Weights of a small image classifier.
Model: 4.18M parameters, 64-pixel images, arch caformer, norm layernorm, activation gelu, depths [3, 6, 6], widths [64, 128, 256].
Training: soap at rate 0.0012, 11800 steps.
Data: trained on dashed paths with two dots that lie on the same path or on different ones, 295000 training examples, 15.4 epochs.
Rows from block 4 of a small image classifier, named by matrix and row number. Rows with one number belong to one neuron. Each number is 500 + 25 x the weight over its row's rms, rounded and kept within 0 to 999. All counts start at 0. Numbers have three digits each.
After each neuron's rows are labels from the 100 images, of 14848, where the neuron reaches its highest value: "top examples" is what is common among them. Only what is clearly more common there than usual is listed. The data: dashed paths with two dots that lie on the same path or on different ones. In brackets: how many of the 100, against the usual share in percent.
# fc1: MLP up (model.blocks.4.mlp.fc1.weight, 256x128), inputs 0-127
# fc2: MLP down (model.blocks.4.mlp.fc2.weight, 128x256, transposed), outputs 0-127

fc1.55:476495560540491507484549506501503484477511508496529498488506521471545461487460492500503496473500505520518482532482527494517506479491484473507544505509506502475489466475476493478511540481465496515484576541470530472493508508534509464500469510519528515521540468496490454489511524491533519500480531521464465497553511464475503426520496501523452488463490544486490521510518471502503516478486
fc2.55:544530465497525482472485512533502464491539481447496460504516468515501483527543517503509496529496510478482509466495474485485490531489536512496470541497469475494493525489497487517537425482503474510527458464469485516523471473444513508525495506442495471513502528482505509551468457516505472499525444474517515471509504512482524489511532526495516519497512456523515468496499515523488481523469
top examples: many distractors (81 vs 50.3)

fc1.212:497501527491503512504442501497519440502518503485470503546500501475454522491491489463537516490474511513465464496475506491509519489530505524470488520476524491497556500509497438531509455502473496534536500485514495506457491481467548482513473524548522493546491514523500466520502500486444515501530476471511510518534498522532463542486499519466507535509531473462491475513546460494516507513485
fc2.212:487501518532460493473506517480476507512503521517565479460496496521511482518529534525503496519523459502542549478527510548474453502509510506492490497525515531542444484519482576467528525494488537475460513522479475483522543501526485527496516491466510532469483494501518512451474510517550486476493478542465476495511517485466495500512507496496516470512461503487478502521502508452529501504500
top examples: many distractors (87 vs 50.3)

fc1.124:507478491512466469474465550531508481523466462492506473478512481490509518524469543504535490503504515508464517485477541525498491469460535516485511514499510493485495475478474498536508502481521570509518506464523545508496500535521487474546509492481474511489514493494453490517487520489495498515467474442443469505501529520434466490512442511466487518512500505461506526528525484538495518524489
fc2.124:464544523496530519500497490474470544492534525463474534543501509492537527503517507523498511496479453522480497480549462488530506492505489508508527510514500477464502510489515488534519479499513465544523495539453465502505485483485453504485473488476510513486523522542526507471465474525526490517530483510502500501487462516534529488526534454540535494450506519576534507508460507472510509495491
top examples: long paths (60 vs 33.7)

fc1.88:491470487520497510550530500495521490532506476516527436432504512485525504512538512485489536478484517473485524460491496487515511489503526503487471509510529478498528513533500463495531479531540478521514506510492501496514547473495576513514507500507530510534494523536498471480558536491499483483523446499488497506515490534471522506507444477462493472478482536561517476531502494522516474490515
fc2.88:510550531512479480452494504452507531562517500447454535546523494525469526531496498504492506516540476524527497507486474502479492500523480522491490508471517479479476490529473524481463524448477508528493499542515521498526437503515471490504514528471490491501507526468490497478437517497483542488488491509518503517490546479480508517476493475506477485509491488479487518493499497435511545463469
top examples: many distractors (76 vs 50.3)

fc1.254:508526485483516474501504458503492536494530536468494500538471463519491463497499512504486499496482484543519474452478490474522508496520535470493473505536507541476486548486504513485462522493560510541489501519462461519515508512475484524531506514521464537505502499481509522525495539484478491474501477507494517521523512506476486535511495511456514476541544451470567501531451475518542489462499
fc2.254:467498490494462507476512508504505485550478490519480488459527515514469501530479510490519531506527488502448514545479468481492474499492483540468483494495489465538524471491517473464540482488504492546481473489534542496503501492534519521469529485484520489495494539547516468465469496526480455541505558517508467469513515448525495486514514505492520475463470485535510515497552477462496470491468
top examples: many distractors (86 vs 50.3)

fc1.94:518472503505508520516520505507508484535539484490483475516520528523475497509508505514484497491507457485487440524503500523524545516485470488528532554514480486463517506527465522517500499497487516480492516511565572505475541484517460488479524476472512499512500533469512448491476476499551505455499471511485522518453498506518492504535474500538451529531448516508514496528508487542517531526508
fc2.94:529532498493504474457491469549495503493445509539533509477516486495536491500493514509522518533478510496505550497518542477503432502480534497460474460495498509506498494479560493519482501535526504527498512494458461496521478497478530471528487535504511480500525456514511544499548536484480533528499542462513475490510493485494545498479507512490562492528543461494500509483470519483498488516512
top examples: many distractors (80 vs 50.3)

fc1.20:537461465448474493523490514471477509582513514482471517526485507494497453508491476465487483521484521490527493504496494469536482452504541480451555431497481470470495475520530512499502473473518534541458489484470519500519452480532491523501508513462495511498521512482493519481505543476531515515530525481484510491498491516508488506496486456511540531480499481490486532510505492541486490491517
fc2.20:467529516523564486518490489492506507430525492491485470491473504476500552494507542512519513472527488504448494492485495498488510526488490487536460523494546501534486520487474483492508502515471436467542505485500517531484528483480508494486479477542499527499451500525474469530502449514482457496459459508499467518531519522508490493510519486495431452517506506486505489515498484477535508472511
top examples: many distractors (84 vs 50.3)

fc1.192:482459478460504547504500506477520478468516454507487455524502549445511477497490551480484516482516478513481498456471517513532495461513466502537501475509479523518457503545523507513522525508526542528503498537476501512529513517526478539529488511502495469523517490545515477561477486438516488543528511473478507505510464519490494505495456542474536500526490519511496503484496481507504525507485
fc2.192:507526501524482523495474484532514529513489575500486498533512444547502518478468466493502474484493492505467513531474526495527515500466500476497515532520514506465504503450485511483507498500490420512456519461546514489464502491505517460488486513523482563488486503494494552482501483524537526500533473464493482488471509501531525512471480516497457503481490487549492499490485521477489476546476
top examples: long paths (63 vs 33.7)

fc1.71:506499525505500508512470527473532495507498505479494508542499488511521515463460469513491476467479512482500518494465509521487503486510525459561509495503478509543579510469470511486559482525562500506500579518500512532476494530486449520497474489487518523451504503503498503469474474490538537498531501506502530501505524523491482489480492446472499538485504543544510499470490495522476507493501
fc2.71:516526483533497491481473482500497497482495470529511526494492472515509495501519526524474498532506493498458480537569477555505491539491476526477511502502506521497495496503481498468479512527468483472458494486501440475506523455507563434523523503526474474514481485514487519492540511515453501497478485452512507483515534484490483440505522517528493470510487456496497511498518505484551524559522
top examples: many distractors (76 vs 50.3)

fc1.190:478512494502575517491515486471454470455502539474457540498465506475495499465547503505504501508521488502505434515526510478503494492526459454488465519517483477494513538490501532465506504527481532505508528513514486472496528492513539521517474505508467483514498549521514514472510478506479554480522481481517508521478501521498523505557535501496530542467498480481537491465504505440505520507519
fc2.190:512498498473467512497482544519519548476488490533542493486548512503505519515463528484444469484472486504487551515509498477525506498456546553510543474491489524503499493496511510480510470466512513521498487489483506488493472497505445444466491520488505488506520496539496492507467502563491452498520538494487507473514477505472475535511486451490515475502493534490531534504460502565473480518504
top examples: long paths (61 vs 33.7)

fc1.89:500483495511478526431467505510467484510490500562486464549505496489487514527540513495476476524438495534514492505484491515513513505507499522518525505540522488539526484498517543468499498525449501520533499495521532457491480490524486494487475484543499461471510511523533504557468505492507490497510526521463525498515557487495492476465514460524498508507519501488541459536504527510496531543537
fc2.89:510494504511553474557526508501533478508521552478539534461498500539470458482457539466522517467535495498494509516554496490466489499487499458496488523466486513491508518529465488512511515494543504461449493554527493549479502492496521486514532493452502524520492492470497483461504490505480546498515464491518499465504470524546494494473475536519494498500487538493499528513503480495497501456481
top examples: many distractors (78 vs 50.3)

fc1.0:510466487502482465502462476459531500514494556505510502520524528525505533527508496482500497494501516503492496476491461516457512478496485512499455507508532457510550521494469492474535474531497515475480489523520573508507482507438472511530505506489504487475490561529520494505460516539504446473505452509515512480462460524473501541504473513467513507526474507539464520505463475510515508514484
fc2.0:484499479513534468515485549530476501509522492486510453486504462490487458472510526528485492532478516519465498512520523498482511525529532519450494487496490503531460456540520544489474515478505494537525528476461442502455498484532505494449451497505499511535503477516485505497483502484475518530481512517486464499515523474544480468565498496522491472491516456510470477542543505480524499516510
top examples: many distractors (81 vs 50.3)

fc1.69:486502494486507527461494513483475490553506488563522463501500524539510534529503500508523504501504496514460478465492444540461481462500458495464498506472536511480485481483515484492445540497480472528479523494491510525485525505495504476518470515512507464511472518518494514477481496515523519535419464493499557454471474502470545545502529482536484482526497491522515502516489494497473519501503
fc2.69:554531479522445489535483508516518517490512491459485498509481447472513487479520498484534492524494509518506506475448485530487478441478512479515490551483501486465549486492476442532510505526471486503517494524478462450501525473491505504498518476497483497476493471496487520517504510437473532455489483548511442519519523482481514474498502543500493469466537494503497516460475497473496496502509
top examples: long paths (66 vs 33.7)

fc1.40:500535486488555492498524518492461511493484508466470469490501550450504509530506499495452513485518506501470494512491497550503478534512515519480485494484486490526504466553499483511538446470450519499498560484486484557500536480470475441486504490502506505494531481496485462490472470492523512492527493464448506520481520539515491504528503515488553535481476503500523482477468481514498478527463
fc2.40:504508474496490509509493459522517466484505468505483514509496525509497483506526469497538499529486510521477485504510477445513478507458479499463564488517466486487562513444508481488467482515521490514490476504515508476502480542491534528533529511457497477520491528506508480533510530565449490519464486553522503460502526450533489487524455507499485506536478475488498514546515517512508493458520
top examples: many distractors (86 vs 50.3)

fc1.222:508531493485464528512494473555487547470440501536507510552495520468495482505488481479518447456486521518467496476502514463512498467489488501470537513519507495512495482527496505489526492536523493488480516519496476506539527534519490487527537527547473494506489479499471502550499517499533536544481476450494456487482491516498506499551479554476541478520469471532490510521479488477516469507509
fc2.222:501493495506519465474456494490483475547510496498484489471537489536496519511452484504503516537506478516508477489491483505513502560495447476522525518573520541465512526512498528469514495502504474526434477492503475507453502473488488502472454508479492453461493498474528488456491483483518495460501490514460494479481491505549528484505494495520450517527521507544523473465500528510494525512528
top examples: long paths (65 vs 33.7)

fc1.178:498528503492472513499515460507522521554475507470518511457489477528481507540516502480465512527508513524475538471513510553491521472496498504494449474490521503472487498518507476465490544507466475496479503467540545519503473526471471510473463452477521488489463492516442484490502484530484463481521495498492451522486452502479472533523489512479503497531462484507463463471538478505533533515522
fc2.178:493466490528528488473474517492490516473532519452485473522483529501550485473457486491553504450513544510519445526529528483480469513498521509479563494542522471505533492484501511505549469451514508497527492541467478513490494469474507492508501498505495498508479533531539494519485512464514503503499497477493516505509545507494507496507524436477494494481496475502486514534470552484484488516443
top examples: many distractors (93 vs 50.3)

fc1.214:522565501505517492488438541549552498533505514514474509519490519481460510509528482472466488481532505518489508512476524472489482481505470513529490509468518475534514462507532495480533519506507511507488506515467480504468517496504448491474461530506521473539509503489544518495474477482506457492485515497491533502536528540477500472455517512504480473493469457471517499491437496472540478535470
fc2.214:461452497503493508504593504506453505465513494470524499518520482479521505467478495512512530499491483478509506505539475518501503533475472477457516489521520505464508527478483532496491475490522501505525484489521501482551508512519546508522542491487460525451485504525455514500522516493499527491520467504491489491467443445521502540520484491486490536499532498524497497511563498524467537466520
top examples: many distractors (83 vs 50.3)

fc1.15:470508504476476520467499518513559518460493516512503500447504495494484472481510482555500516510498508506523492507493518550473498532505512529427463483551495496479475478485530500462469541524499496522469509481471483530482501556501486480498506472536477515484538496509457496473498482536526494478502490508488501538518459472473482484517471479498478460515493466471496510514447536515491502509561
fc2.15:485463472506492514521497523482442478543477476463485465494494494531522498497527541467470491470524498510525540475519496452499521508524488484481521484465486532518532513536514537499525532489516481492529516456507505482548506462478493511488513502445498519514478487546514528502513494470506499511525549475509518455487550506521534494494554531485507526473489530525482484465533455517496488511459
top examples: many distractors (78 vs 50.3)

fc1.14:471533525480516493503469503488513491505486488487428518446498513452515492469487553563501456531475517507471476491434552502499522519507506471454540502511473501465500464509488457479461506491505495530497513511517477507450505475505511487505528542484494504511548512515480518488508496469511460523522503492493519483490522513452508459509530479494507520495462488497489519484515480478512454512467
fc2.14:527468463518514477488496474517459483452517470476543501504502504517518519479519477441525524502507495495505529530535471518457524448509523511516449477503519512527499496439533511517550537516501539491507461510482488515523475489504493502501454472538502491502506537519478490503516520494436502556471471460544509509502511508488458488525490500519491531479510529506514482509485534526482527499530
top examples: many distractors (78 vs 50.3)